Weights of a small contrastive audio-text model.
Model: 9.25M parameters, log mel input, encoder norm batchnorm, text encoder layers 6, text encoder norm layernorm.
Training: muon at rate 0.014, 1300 steps, batches of 128.
Rows from block 3 of the text encoder, named by matrix and row number. Rows with one number belong to one attention dimension. Each number is 50 + 12 x the weight over its row's rms, rounded and kept within 0 to 99. All counts start at 0. After the name is the row's rms in percent of the matrix's.
# v: attention value (text_encoder.blocks.3.attn.v.weight, 320x320), inputs 0-319
# proj: attention output (text_encoder.blocks.3.attn.proj.weight, 320x320, transposed), outputs 0-319
v.3 116:40 48 59 44 49 46 61 45 35 35 45 40 34 69 35 43 61 60 53 31 51 49 42 56 42 68 36 34 70 30 34 74 52 49 42 64 58 60 56 56 47 40 56 48 67 58 60 39 64 59 52 23 61 58 61 37 76 43 59 42 61 53 34 63 39 60 46 81 39 48 42 42 50 47 56 24 64 59 39 80 66 64 23 66 27 35 69 58 52 47 49 44 41 31 73 41 47 46 28 43 37 55 57 41 29 43 56 51 58 45 45 43 38 35 35 43 22 53 32 42 57 48 46 51 48 54 64 64 41 41 54 63 74 81 56 57 46 42 62 42 49 68 37 35 80 33 54 53 57 34 43 51 51 54 32 73 42 54 57 63 53 35 31 44 56 48 43 51 56 49 53 39 75 65 56 79 33 49 18 45 55 46 78 47 29 63 49 48 48 38 56 52 70 49 31 57 45 49 72 55 50 58 56 66 45 47 57 45 58 61 58 48 55 49 52 54 50 41 67 43 54 39 31 44 46 40 50 52 58 60 60 67 67 43 36 59 37 39 45 48 52 54 40 60 46 43 39 27 47 66 63 53 40 49 54 62 53 51 37 61 74 64 61 70 54 58 56 66 43 15 46 40 46 32 35 52 43 50 51 51 48 29 42 59 36 63 33 39 50 50 40 64 40 49 56 50 54 42 53 52 42 29 46 60 58 60 60 66 52 46 63 60 47 37 45 75 44 46 64 54
v.4 108:54 57 59 46 51 25 53 46 41 37 47 38 54 46 59 63 66 51 39 72 45 74 38 53 47 39 63 56 51 62 59 58 55 46 49 59 48 44 45 58 49 37 46 27 47 64 42 20 41 54 58 50 61 40 58 50 67 44 43 49 55 42 60 84 40 52 63 42 46 56 41 36 65 40 39 49 50 38 46 29 54 39 42 50 41 53 76 61 63 53 39 70 79 66 41 55 55 64 50 60 34 43 35 58 59 56 64 36 52 50 55 45 28 45 47 54 46 51 44 49 53 53 45 45 48 68 34 52 79 43 71 41 67 54 45 58 41 68 43 53 15 56 47 50 32 55 48 37 50 43 67 57 23 57 42 60 43 71 37 65 43 46 52 62 65 37 43 55 79 44 59 40 73 40 64 59 69 53 63 57 34 41 27 59 54 60 59 70 70 46 39 41 52 39 61 65 44 58 50 54 75 49 75 60 45 52 53 38 34 39 51 59 42 38 55 54 55 46 50 51 47 30 23 34 56 42 43 50 34 59 55 52 48 47 58 39 52 61 36 59 52 50 31 76 42 69 35 54 61 46 53 55 69 44 34 50 52 58 45 49 56 62 09 43 56 55 33 44 44 41 55 57 66 56 55 39 43 48 46 85 78 46 52 39 44 45 29 61 51 65 48 53 41 40 49 52 53 47 52 55 43 27 47 60 50 22 54 66 32 63 48 81 66 70 45 23 61 42 50 47
v.5 118:57 56 50 37 45 50 59 60 42 46 58 55 70 53 47 53 67 68 44 44 37 52 57 76 57 66 46 44 62 38 55 34 56 49 31 57 52 59 26 36 49 62 29 49 54 54 67 43 40 61 49 44 51 84 77 46 46 39 47 36 55 57 55 49 34 66 61 56 39 71 58 50 32 53 49 41 62 54 33 56 36 48 53 43 49 57 60 52 47 68 55 33 33 41 47 59 43 49 61 37 55 47 35 69 39 63 34 60 68 50 59 33 37 61 51 40 48 50 25 45 58 41 41 72 54 34 59 58 50 51 60 57 84 55 45 65 33 31 66 35 46 32 56 25 44 41 51 47 47 17 67 40 71 40 49 39 43 58 32 60 45 47 68 58 30 36 69 35 59 35 66 60 59 52 46 64 49 45 35 62 51 67 47 40 58 52 34 41 59 56 69 53 47 57 51 56 62 49 57 49 48 55 48 47 33 31 58 59 55 53 34 60 34 36 62 43 41 70 56 36 62 47 45 67 42 22 63 77 54 40 37 61 66 36 46 39 56 64 56 50 44 71 53 60 39 67 28 30 38 51 48 27 55 40 54 63 36 47 35 33 54 73 37 77 49 63 52 45 37 35 59 53 42 41 66 47 40 48 54 44 58 34 63 69 32 57 76 24 55 54 26 53 43 62 37 49 59 50 62 44 54 35 55 57 60 62 53 44 53 65 75 64 55 26 56 47 53 54 54 58
v.6 116:49 36 51 27 62 39 64 48 39 34 56 38 23 63 47 64 40 50 42 59 35 34 57 60 57 32 62 35 52 46 31 71 43 65 66 58 53 65 62 41 34 55 40 60 55 44 61 33 58 36 51 53 50 57 55 58 65 59 54 57 80 45 61 40 35 49 36 33 42 44 50 64 57 44 48 41 46 47 49 45 49 42 57 16 56 58 38 59 55 50 82 47 59 56 31 40 39 51 54 40 39 34 48 44 52 26 81 36 55 66 52 60 49 79 35 41 63 52 25 56 30 59 39 51 55 51 53 52 53 50 53 47 56 57 59 56 42 52 32 68 67 46 34 43 43 31 58 31 55 68 62 27 32 52 73 75 62 52 44 50 54 44 58 53 75 70 45 56 50 63 56 39 35 42 41 48 37 66 57 41 28 38 76 44 44 46 53 43 40 63 37 51 63 44 35 49 46 66 29 36 47 56 71 71 47 60 34 28 49 47 60 45 42 58 49 58 40 71 42 51 58 48 36 48 67 61 50 55 56 58 44 35 50 44 30 52 69 46 50 46 51 69 49 46 64 43 49 63 46 59 41 67 20 54 30 64 59 55 68 36 67 60 63 44 44 37 50 37 61 42 31 49 58 53 76 42 61 51 42 85 50 55 40 55 47 46 46 66 59 50 47 51 56 47 50 33 63 35 53 64 41 47 48 50 58 57 58 50 48 78 71 54 68 65 66 61 31 65 48 44
v.7 094:58 55 67 51 58 35 68 45 50 42 63 36 65 40 54 66 60 57 41 69 38 33 53 17 51 64 57 52 42 71 47 43 52 47 43 47 53 48 59 58 47 49 63 53 36 46 53 41 48 59 42 62 51 41 24 36 41 33 46 33 48 57 49 49 59 44 50 79 72 51 46 67 77 43 39 44 75 53 49 62 59 51 42 65 53 53 63 42 60 44 41 43 57 45 76 53 33 64 60 60 50 50 50 69 59 71 65 45 47 68 51 40 58 48 71 55 66 46 59 59 56 59 63 28 49 59 57 64 49 39 56 44 34 39 83 50 51 32 40 54 49 48 37 57 65 62 43 74 53 47 49 79 47 53 56 30 51 42 44 61 40 42 49 44 57 42 38 45 59 38 46 43 67 16 53 50 77 43 59 46 43 39 36 49 60 35 55 68 65 65 35 30 50 41 55 81 43 61 65 87 76 56 46 45 27 57 52 54 49 63 40 39 53 59 52 51 66 43 57 62 33 68 57 25 49 46 51 53 55 67 41 43 59 47 64 44 66 39 46 50 61 61 42 37 43 46 33 75 68 51 58 51 53 22 50 46 56 53 57 42 28 49 46 61 36 57 35 42 56 67 34 34 60 40 47 39 49 41 61 38 36 45 37 53 51 60 16 51 62 38 51 44 43 76 53 54 47 41 37 35 62 59 54 52 40 39 53 41 38 42 53 61 59 57 53 33 44 16 62 42
v.8 112:60 60 56 56 41 35 59 36 77 33 59 45 68 47 58 49 67 70 20 64 48 50 55 39 39 70 45 59 56 50 72 39 45 35 30 55 49 65 60 44 54 40 61 49 73 48 30 32 53 53 42 51 55 41 41 60 37 46 46 60 41 58 30 66 56 34 57 56 56 53 59 57 73 39 56 50 58 44 46 50 39 65 46 63 44 64 67 31 43 48 63 51 40 49 48 47 58 78 50 37 47 45 58 29 43 38 36 35 38 56 65 52 42 47 46 53 34 58 45 41 41 37 57 45 61 55 36 32 51 33 48 55 40 40 66 43 48 42 66 58 46 57 54 32 52 55 29 56 35 57 33 47 35 63 44 22 52 70 41 50 76 56 48 66 72 53 54 45 50 34 63 45 44 60 29 53 48 56 67 70 26 55 51 77 57 45 63 67 58 35 69 28 32 51 49 46 42 35 74 57 60 52 48 46 60 41 70 70 58 35 38 55 52 34 40 55 50 30 73 66 55 47 74 51 43 34 38 39 51 45 65 48 41 51 62 49 37 52 46 54 47 51 45 58 59 29 49 47 70 76 40 61 59 43 47 38 26 39 26 64 29 39 68 30 53 38 55 38 30 51 60 39 58 32 38 55 45 60 32 55 57 39 43 52 62 37 72 40 50 21 39 46 45 52 58 44 56 49 60 62 68 32 33 47 54 61 47 55 50 40 27 50 64 30 42 42 56 29 58 51
v.9 096:44 48 41 45 37 40 48 45 35 39 38 41 50 56 55 50 48 65 66 46 41 60 52 50 44 47 61 38 60 51 36 68 51 71 40 62 65 47 45 33 40 48 53 47 55 51 48 55 53 65 66 30 54 42 48 47 56 47 60 58 49 45 39 45 29 71 30 60 54 54 13 35 55 64 62 55 71 55 51 50 61 30 56 32 33 56 70 51 62 61 33 51 79 58 40 44 43 64 39 48 56 52 58 40 43 55 71 55 64 31 37 31 43 54 70 64 60 53 58 82 64 75 60 51 38 60 54 69 60 39 51 32 43 60 62 55 46 63 33 46 35 36 43 54 76 51 61 35 56 50 42 56 43 31 32 59 48 44 41 51 41 50 49 35 69 66 36 39 59 56 52 48 56 68 54 63 54 53 64 61 51 41 30 56 58 51 50 43 52 58 47 22 51 69 29 51 47 50 36 51 38 52 43 83 29 60 41 49 37 64 49 42 52 47 57 51 64 54 29 31 46 45 36 38 47 43 56 61 38 45 43 72 49 50 63 39 55 42 35 46 55 89 48 39 45 31 25 69 60 41 49 52 57 64 32 46 57 29 39 46 53 62 43 54 41 54 62 47 47 38 40 41 55 37 48 51 51 35 55 70 54 54 52 51 44 72 51 46 45 68 32 58 58 60 42 36 62 31 57 49 37 25 31 45 68 17 49 58 17 36 58 53 51 61 51 45 36 19 66 56
v.10 114:27 36 49 42 41 54 59 51 58 60 68 71 49 56 30 66 64 57 61 37 56 36 40 75 50 68 55 39 37 28 41 25 34 54 43 34 42 52 45 46 46 49 49 60 25 61 63 32 40 71 42 39 45 49 46 59 56 58 58 45 54 59 56 28 69 55 33 51 51 34 35 55 48 51 53 40 66 51 49 57 68 59 49 28 51 39 51 51 66 59 44 47 58 67 32 60 58 54 67 18 52 55 47 46 36 46 55 41 29 67 34 48 50 49 48 29 45 34 54 53 85 43 49 39 37 42 60 80 47 28 43 55 56 59 61 62 36 47 58 70 42 62 59 65 61 52 53 62 50 32 43 40 33 46 54 48 50 43 38 47 49 58 66 47 45 31 47 54 52 48 54 17 80 45 56 45 53 53 28 25 44 73 72 55 53 59 29 33 55 65 58 54 51 52 68 82 72 67 68 54 32 47 42 41 52 64 58 49 60 34 48 38 35 48 53 29 44 41 46 48 41 39 39 72 42 32 35 44 50 56 41 34 60 46 67 45 33 53 31 23 46 44 42 59 62 48 38 39 53 63 64 42 48 50 69 52 47 67 73 45 65 64 54 55 46 33 50 28 34 67 48 43 49 47 54 44 53 53 62 49 47 33 45 62 54 48 64 48 61 39 40 82 52 56 64 55 45 47 47 55 56 32 46 44 60 67 68 47 51 36 69 64 57 35 51 41 48 58 56 49
v.11 092:22 62 54 46 60 61 30 52 29 42 29 61 55 66 66 56 70 31 42 61 31 65 56 58 16 36 28 48 49 51 42 60 58 52 41 58 66 30 40 51 67 62 51 41 48 53 49 56 57 59 36 54 50 54 53 63 38 24 41 49 58 36 28 47 56 51 40 38 41 36 51 69 41 51 53 62 49 30 65 51 51 54 57 46 30 54 48 45 23 56 62 52 52 59 46 51 58 41 47 51 32 57 65 58 63 65 78 55 38 63 51 47 74 56 63 45 53 56 36 87 49 70 39 32 65 57 61 61 55 60 57 18 13 38 48 51 51 46 44 47 37 61 53 30 56 39 50 45 64 36 44 43 46 69 49 70 34 71 75 58 45 53 58 42 54 64 31 59 40 46 69 48 47 75 56 60 48 45 43 67 51 42 58 51 69 64 58 65 32 42 47 37 40 41 57 57 41 52 55 63 52 54 68 54 55 65 36 39 42 68 42 40 58 50 65 48 50 68 42 32 54 59 37 43 39 42 44 40 57 54 49 58 68 43 55 52 31 57 45 42 43 64 71 43 41 38 35 32 61 45 45 61 59 54 44 47 64 66 27 56 60 43 69 71 56 76 54 43 53 50 49 37 27 37 41 60 35 40 47 61 64 52 46 61 40 55 48 65 35 61 63 49 43 21 55 41 43 46 38 49 56 39 52 60 43 39 60 47 38 70 55 39 72 51 62 40 55 50 60 51
v.12 103:53 48 74 64 50 49 58 39 56 21 55 55 39 51 78 56 46 46 54 49 47 63 61 49 44 49 59 43 73 50 41 46 52 15 63 45 49 64 45 48 49 51 56 44 80 47 52 52 68 47 39 51 34 64 40 56 41 34 51 64 62 63 28 55 49 48 56 56 44 39 55 56 45 68 51 56 38 44 52 47 29 60 48 50 40 65 53 72 47 59 57 36 45 54 17 42 46 50 46 47 44 58 62 28 49 36 40 38 35 30 65 34 51 39 31 42 49 62 23 41 45 53 45 47 55 49 68 50 46 59 74 38 61 44 61 34 20 43 63 79 50 68 51 59 51 47 46 43 86 47 34 42 57 46 41 60 22 52 51 46 62 50 38 40 48 57 65 61 51 42 61 61 34 75 34 40 36 60 48 69 38 66 54 43 54 72 51 69 23 40 71 51 50 38 73 45 39 50 53 23 35 55 58 34 70 56 54 62 58 41 39 42 70 51 57 59 41 50 63 59 23 41 46 74 34 73 70 62 53 50 44 44 52 42 23 42 57 72 44 71 62 56 55 50 65 35 70 45 59 58 32 45 37 49 47 52 47 49 40 58 70 51 51 43 60 43 59 52 47 53 63 54 45 51 55 65 45 55 42 68 51 39 42 59 59 44 43 44 45 40 52 47 22 39 50 43 34 37 60 42 50 45 54 46 39 64 59 41 63 37 51 24 65 60 53 64 48 48 41 68
v.13 114:47 53 61 56 51 36 61 27 51 18 39 35 59 51 76 44 65 51 29 55 63 30 65 55 34 49 37 59 67 44 51 60 64 55 38 44 41 56 62 70 38 58 50 66 69 42 61 42 59 53 52 59 60 69 59 58 46 49 38 41 49 52 44 59 25 77 65 68 49 75 62 58 70 54 31 45 58 43 34 47 34 48 38 44 39 59 56 52 30 50 68 48 59 35 72 57 51 52 43 72 68 47 44 22 56 65 52 54 45 41 68 32 47 48 35 46 38 45 40 45 41 51 60 56 42 47 34 64 48 62 56 35 56 55 55 46 70 40 61 66 25 60 47 58 48 39 47 41 55 63 50 67 69 49 20 44 13 25 48 51 70 47 32 40 58 68 31 59 38 59 74 51 42 60 48 56 38 56 62 65 12 52 27 35 75 30 71 55 46 44 64 30 44 53 48 45 44 57 62 35 49 62 51 55 48 44 57 56 40 58 47 62 50 47 58 62 47 28 37 52 47 33 58 48 34 71 59 47 49 53 67 79 59 53 41 51 55 46 45 70 55 40 61 66 50 49 40 48 62 62 35 54 46 39 65 51 49 48 17 44 42 31 51 47 56 44 46 59 55 50 59 43 66 32 63 49 55 29 31 59 47 56 46 61 61 48 38 35 43 39 55 50 48 56 48 51 57 61 40 54 49 48 46 62 40 59 48 57 62 46 39 53 40 60 49 52 47 17 58 50
proj.3 104:56 71 46 57 69 60 50 55 54 54 71 37 64 42 73 67 50 44 44 63 65 52 54 47 37 41 59 51 58 65 64 61 47 51 51 34 60 61 42 40 32 61 60 44 51 53 54 53 43 34 56 45 60 35 39 41 33 47 45 69 42 41 37 47 74 53 51 42 55 42 34 59 47 48 38 61 33 52 50 39 76 46 57 46 61 45 39 60 32 61 65 53 23 57 41 58 54 50 61 62 50 41 39 41 43 68 38 48 50 48 53 75 58 69 55 28 61 72 56 35 68 44 69 48 38 65 43 40 43 56 70 52 46 47 56 35 61 53 40 94 38 36 88 66 52 38 50 49 59 52 30 62 62 32 62 47 54 34 64 59 46 59 52 62 55 52 46 49 40 52 77 60 33 41 24 38 53 49 65 48 39 53 32 49 62 35 59 47 48 19 42 51 23 42 53 43 42 46 39 48 47 44 38 39 61 77 48 42 39 53 57 62 62 51 58 42 57 57 45 41 41 53 33 58 73 61 60 51 48 32 37 39 42 62 47 36 64 45 33 58 44 56 59 53 58 22 37 69 61 33 30 54 39 48 60 54 68 44 54 28 48 33 71 47 42 68 49 49 66 73 54 49 61 50 45 34 67 42 53 57 45 51 60 44 43 49 58 64 49 58 57 27 26 45 32 22 46 31 32 70 44 54 54 54 28 61 58 50 29 44 41 53 54 46 48 39 50 67 50 32
proj.4 091:48 48 43 59 39 61 45 54 46 42 49 53 36 42 37 35 29 61 41 54 69 16 48 50 59 48 39 48 45 49 54 45 42 54 39 64 57 44 52 43 35 62 48 58 50 06 56 67 60 60 63 42 67 64 39 28 73 55 45 60 49 55 44 48 52 46 49 50 14 67 37 74 36 47 62 65 51 47 53 51 42 79 54 27 55 57 30 36 35 58 46 53 17 54 62 49 45 43 44 40 66 46 32 43 48 49 60 45 43 42 56 41 86 43 40 42 48 56 45 52 50 39 55 63 41 66 42 45 55 60 27 71 43 49 64 66 51 43 47 42 45 46 65 66 41 59 41 76 53 50 54 44 67 87 63 42 59 37 40 35 44 45 37 43 43 53 38 36 50 45 79 59 43 68 46 44 46 32 50 43 61 58 49 53 29 49 41 73 24 51 73 37 28 59 44 54 59 51 56 55 48 67 41 47 79 29 39 34 46 42 79 49 58 61 49 49 52 48 47 57 52 46 46 46 46 71 65 50 46 35 63 55 63 40 51 53 58 50 67 46 31 43 70 38 53 80 34 22 35 54 57 36 55 57 45 69 55 54 60 60 27 45 66 62 58 55 55 49 61 56 30 33 62 47 51 61 46 39 59 46 53 47 57 44 57 61 57 46 61 55 54 50 35 44 38 42 60 61 44 32 53 63 53 73 46 67 60 59 37 45 63 35 50 54 46 57 48 43 48 42
proj.5 104:56 46 65 62 73 68 35 41 43 77 69 66 40 41 66 49 44 47 52 43 47 41 27 34 38 48 60 44 60 46 50 90 47 42 58 39 50 45 65 46 57 55 61 52 53 52 52 55 55 44 33 47 45 58 51 73 54 46 69 61 45 34 67 49 63 57 50 43 44 17 48 59 25 47 44 57 45 51 70 46 77 50 61 46 36 39 53 39 67 57 72 45 38 61 43 63 70 31 53 48 46 70 54 33 68 45 59 28 73 54 44 72 45 55 63 57 63 66 62 54 46 50 41 45 60 58 53 56 37 55 74 46 37 44 38 27 54 63 49 54 61 50 52 46 66 39 63 37 47 42 49 40 66 35 27 59 63 51 55 56 49 72 68 54 56 55 54 59 61 47 49 58 38 51 70 75 34 30 47 31 49 35 53 38 53 53 47 38 54 55 56 67 36 33 39 35 17 57 55 55 66 31 40 53 64 59 26 52 37 66 51 55 42 59 59 68 47 41 27 69 63 53 51 39 52 44 46 35 52 55 40 52 53 51 51 54 43 42 47 41 60 58 51 31 62 29 36 43 41 49 78 68 36 50 49 65 48 35 60 42 50 58 55 42 41 69 43 51 33 57 42 53 58 45 61 49 48 44 75 43 42 32 40 41 45 64 31 51 56 58 50 24 55 39 57 28 57 38 40 72 42 46 61 42 52 44 41 64 48 47 42 20 28 51 33 33 37 42 38 33
proj.6 103:63 42 48 47 55 59 47 61 48 45 60 39 48 48 47 51 45 50 62 57 64 56 26 51 20 53 40 38 45 39 60 45 40 61 38 59 44 49 27 60 50 66 45 71 38 37 43 73 47 49 35 39 36 44 51 51 69 49 30 29 67 78 56 76 39 57 49 57 48 57 40 25 45 65 48 41 29 60 38 69 66 29 51 79 68 63 57 71 36 45 41 71 35 47 47 46 52 52 61 51 57 45 44 54 34 50 37 35 49 60 54 50 60 36 57 43 15 40 49 69 57 62 44 63 45 41 52 46 33 54 67 63 54 48 46 44 35 82 40 33 45 54 61 54 70 47 66 60 58 36 51 58 62 55 49 53 27 48 45 37 33 56 88 36 39 59 61 40 51 44 41 50 50 50 61 52 56 28 63 37 56 43 34 56 70 57 42 48 41 54 48 47 65 56 53 42 48 51 49 46 56 43 45 36 71 41 65 65 52 57 38 39 43 45 59 41 50 57 47 53 48 26 47 36 63 47 54 46 72 36 86 63 47 61 58 36 67 41 57 43 55 39 85 49 52 56 49 39 41 42 61 30 57 29 43 35 23 54 38 67 52 60 68 54 36 55 34 58 59 45 57 57 60 64 45 71 59 64 58 49 47 48 72 26 42 45 42 32 37 44 63 37 39 46 66 61 33 47 50 51 65 40 54 40 53 30 43 59 54 25 58 61 45 44 47 57 51 38 64 55
proj.7 085:61 30 48 63 56 50 48 74 72 49 51 69 26 55 60 42 46 60 32 52 59 41 37 51 64 36 31 53 47 49 40 50 43 47 45 35 71 49 42 44 47 47 47 49 61 33 63 44 67 64 62 51 51 62 50 60 57 46 40 71 44 38 44 55 49 36 43 43 38 45 56 63 41 63 56 47 64 33 41 45 71 58 65 43 49 60 44 37 67 56 40 47 60 49 45 42 66 38 55 28 50 64 28 28 37 59 55 66 56 38 43 58 41 58 42 60 47 51 59 50 28 59 53 58 43 48 48 35 51 34 58 60 34 70 54 59 62 59 57 55 25 54 41 50 34 43 31 45 52 66 49 44 60 40 37 48 44 59 43 34 40 36 27 46 40 77 51 61 42 56 60 49 17 78 45 47 47 39 55 66 65 74 67 34 58 50 45 47 52 44 85 40 40 34 41 34 61 57 35 47 36 46 59 55 58 50 64 35 40 36 52 34 70 54 45 62 44 45 49 31 45 46 59 58 49 77 41 45 11 40 77 71 75 64 36 51 51 54 33 36 49 33 78 57 57 70 65 62 30 55 45 65 29 66 47 62 54 38 38 49 39 57 56 38 47 55 56 60 53 52 63 43 59 37 37 66 59 44 37 61 48 61 43 51 56 58 53 55 61 42 43 52 70 23 47 46 46 66 49 41 41 78 40 55 75 57 37 64 36 74 54 42 45 53 46 52 36 53 40 43
proj.8 093:57 39 26 57 46 65 49 54 52 50 32 59 56 51 44 33 36 41 53 46 47 53 50 25 68 37 55 48 37 71 59 56 62 53 52 41 61 37 44 61 54 47 60 43 29 58 55 61 48 38 58 49 41 49 55 34 56 71 56 48 51 32 55 56 41 69 44 47 61 46 60 44 52 40 38 46 35 69 55 61 50 48 41 29 46 29 51 58 49 58 46 42 63 73 45 42 44 31 29 49 69 44 55 57 68 46 50 76 51 55 29 59 48 80 39 75 64 61 60 45 49 55 66 46 51 25 60 33 64 64 47 59 42 46 42 50 54 36 69 56 57 43 56 57 48 45 35 35 66 53 57 59 75 48 49 71 53 57 61 82 36 32 33 40 30 42 29 65 47 68 50 76 51 38 57 55 63 52 31 44 50 38 48 35 26 43 65 53 50 48 49 43 33 48 51 56 53 38 41 46 44 41 50 61 49 49 42 36 57 43 56 62 67 52 62 57 49 51 56 47 40 75 55 68 27 63 42 60 40 23 28 50 40 39 38 52 54 28 65 53 47 29 49 37 40 68 47 30 37 48 67 44 44 51 61 60 70 70 64 55 44 40 40 45 56 65 46 50 39 45 48 30 69 67 63 36 59 35 31 43 63 58 33 65 45 58 48 69 45 83 42 59 52 43 46 57 51 45 42 51 58 57 57 45 52 53 46 67 73 70 46 28 12 55 54 41 63 40 50 74
proj.9 094:40 49 70 47 61 66 48 50 36 44 49 39 44 44 69 51 57 55 44 70 65 46 30 45 40 56 43 66 46 32 33 42 40 31 37 49 60 31 76 43 44 46 38 54 43 37 48 57 46 36 45 55 52 51 57 48 60 42 55 57 36 72 24 54 76 28 72 38 28 54 60 69 37 55 44 43 48 63 58 34 61 61 68 51 52 45 48 66 54 39 64 48 37 46 55 71 52 44 52 48 58 59 37 42 51 63 27 42 34 60 60 41 45 41 50 26 47 58 54 58 43 82 32 67 55 49 46 46 46 35 57 61 44 43 50 47 66 48 46 59 52 48 43 37 27 57 54 60 39 30 60 53 57 60 73 35 21 54 58 24 41 57 44 60 44 56 44 48 40 52 64 56 47 55 46 32 34 26 72 50 50 80 50 47 42 55 29 59 24 39 75 54 53 54 57 66 49 43 62 55 71 62 36 45 77 34 57 38 48 41 51 50 46 31 38 58 53 51 53 61 61 31 54 54 62 62 53 61 39 51 43 44 52 60 46 53 46 55 43 40 45 48 63 83 55 42 46 46 22 65 57 49 48 44 32 59 57 61 37 60 64 51 62 59 58 55 49 52 52 59 40 73 63 50 68 46 27 45 57 50 60 59 57 17 67 40 30 55 65 44 69 29 23 32 47 51 59 46 51 44 49 60 54 35 32 54 68 66 63 57 40 38 69 49 46 42 45 71 74 40
proj.10 110:62 59 44 50 49 56 35 63 50 58 67 56 53 59 64 62 43 42 50 59 41 64 40 36 36 50 27 55 67 67 51 47 41 47 52 45 43 38 42 48 65 39 35 44 74 55 62 36 45 48 36 42 55 61 46 63 61 39 37 59 53 43 52 40 50 41 65 54 64 62 33 63 51 65 56 51 50 43 66 49 28 54 49 61 61 59 44 49 55 56 73 51 54 23 64 40 44 30 42 53 33 43 48 39 57 44 59 49 57 59 63 64 44 47 45 99 45 69 55 59 41 41 32 70 50 53 28 28 44 69 64 46 19 55 45 43 56 49 49 30 56 48 34 46 66 18 47 51 73 67 54 36 85 40 38 57 71 51 63 57 43 29 68 44 51 74 55 58 59 47 52 70 31 66 41 46 60 35 55 46 47 43 45 22 43 59 58 57 42 50 51 44 50 40 39 34 49 54 53 38 47 62 38 63 60 53 47 50 48 60 52 57 63 41 55 27 65 66 28 56 56 48 63 53 33 40 45 48 54 44 46 56 38 62 62 20 59 56 74 66 68 41 74 33 57 65 57 55 26 32 39 65 62 35 45 48 41 53 41 56 32 26 47 49 60 60 39 57 72 45 57 39 48 62 27 39 58 51 65 30 46 54 39 60 42 61 51 40 50 55 50 52 38 62 46 62 51 34 42 51 51 33 49 67 55 49 33 38 27 42 29 42 42 61 61 46 58 57 53 32
proj.11 086:55 40 67 29 61 48 50 27 48 40 50 25 41 30 43 54 44 63 44 72 62 57 48 60 51 43 59 62 33 61 29 53 40 59 23 50 39 31 34 43 54 43 41 61 58 28 61 51 44 40 76 56 55 35 57 34 65 66 66 38 32 59 49 40 43 73 60 70 58 88 50 34 44 59 39 25 42 49 18 35 43 52 57 53 34 66 50 52 65 43 56 47 32 44 44 56 58 52 53 35 49 39 34 68 33 61 31 49 57 51 64 48 45 27 31 23 52 47 41 41 53 62 52 53 31 36 48 39 61 52 43 62 64 40 36 56 44 49 55 58 66 63 55 71 57 60 51 48 63 62 60 46 54 69 60 52 40 45 49 54 49 43 43 42 63 60 39 50 51 53 51 47 45 48 26 43 32 39 43 39 56 50 50 52 43 47 33 40 53 51 63 51 49 57 37 56 55 48 57 40 68 72 49 46 52 47 67 43 48 48 44 49 76 33 51 66 56 60 64 58 60 34 47 41 57 64 70 55 44 43 79 51 50 91 64 37 45 33 40 64 51 23 57 37 56 45 57 46 37 68 59 21 23 48 53 37 66 70 61 55 67 31 45 35 48 48 46 52 47 39 38 36 54 60 53 52 40 46 43 49 63 55 38 24 55 53 53 64 74 42 70 48 47 49 40 70 56 62 54 42 60 51 34 56 57 66 57 54 59 57 39 62 58 63 42 69 55 65 58 48
proj.12 087:46 59 34 34 63 63 41 25 44 55 35 53 55 56 47 22 41 35 52 49 57 49 51 53 44 47 70 40 44 47 62 48 68 60 64 61 37 47 30 49 49 56 72 64 34 60 39 71 61 42 61 50 45 59 50 31 75 60 57 38 50 40 66 55 52 62 48 43 45 49 64 64 53 25 42 34 43 62 48 54 37 43 58 44 49 53 38 46 52 49 45 79 23 37 61 53 49 49 50 55 60 39 62 39 59 52 37 56 49 67 35 64 63 66 78 29 52 33 42 63 48 56 49 30 73 54 62 39 56 50 38 55 54 56 53 38 53 59 42 46 59 40 63 55 57 36 74 50 55 59 52 53 28 64 57 68 33 56 45 70 29 51 55 43 59 53 34 50 13 73 35 67 54 55 36 37 43 56 40 61 68 46 54 52 32 29 57 50 40 32 45 62 53 69 42 42 48 47 56 49 53 28 51 45 44 38 48 40 32 29 47 57 44 54 45 61 50 68 68 23 52 39 55 47 63 45 62 64 61 26 29 58 32 51 50 34 57 45 69 63 72 65 74 35 61 57 55 41 51 54 59 60 63 69 57 34 66 63 47 52 34 55 55 55 42 65 50 60 34 56 40 63 48 67 51 34 58 46 37 47 58 65 51 25 57 43 53 61 35 58 62 45 70 43 45 44 52 42 36 50 67 51 40 39 58 44 38 54 58 28 23 33 18 56 49 56 49 35 68 39
proj.13 104:29 62 28 62 58 52 66 46 66 50 45 53 49 40 52 45 42 52 74 48 56 45 62 45 65 39 78 44 37 62 38 55 63 61 56 82 54 63 34 32 54 55 60 48 38 38 55 76 55 46 53 39 28 49 49 45 31 45 67 50 49 49 59 78 57 45 40 51 32 56 52 38 51 35 35 39 33 60 55 45 53 32 52 39 44 54 51 50 67 60 42 71 24 73 39 58 39 62 64 47 67 57 71 56 50 54 44 48 49 45 47 63 78 49 54 33 71 53 49 40 58 47 71 28 58 34 73 41 61 65 31 61 40 29 53 26 49 46 74 59 61 63 67 43 47 54 47 40 54 49 53 56 60 47 52 68 38 52 39 52 23 43 33 54 41 65 40 49 33 50 52 53 59 34 47 63 56 45 34 61 67 43 52 57 35 31 50 43 45 40 44 57 38 45 62 49 47 42 37 38 59 37 35 19 51 55 54 43 31 41 31 50 52 54 37 77 51 52 67 49 55 51 34 55 65 63 54 57 52 49 33 33 37 60 48 56 60 41 48 37 44 50 44 51 48 47 58 31 64 64 66 65 54 66 60 69 61 54 59 42 51 32 47 51 63 71 48 58 31 31 59 48 56 61 54 51 47 26 32 69 62 76 46 65 54 38 57 74 24 51 54 35 63 34 44 37 36 43 59 35 45 49 42 38 59 54 64 65 45 42 50 23 37 53 41 39 40 37 63 54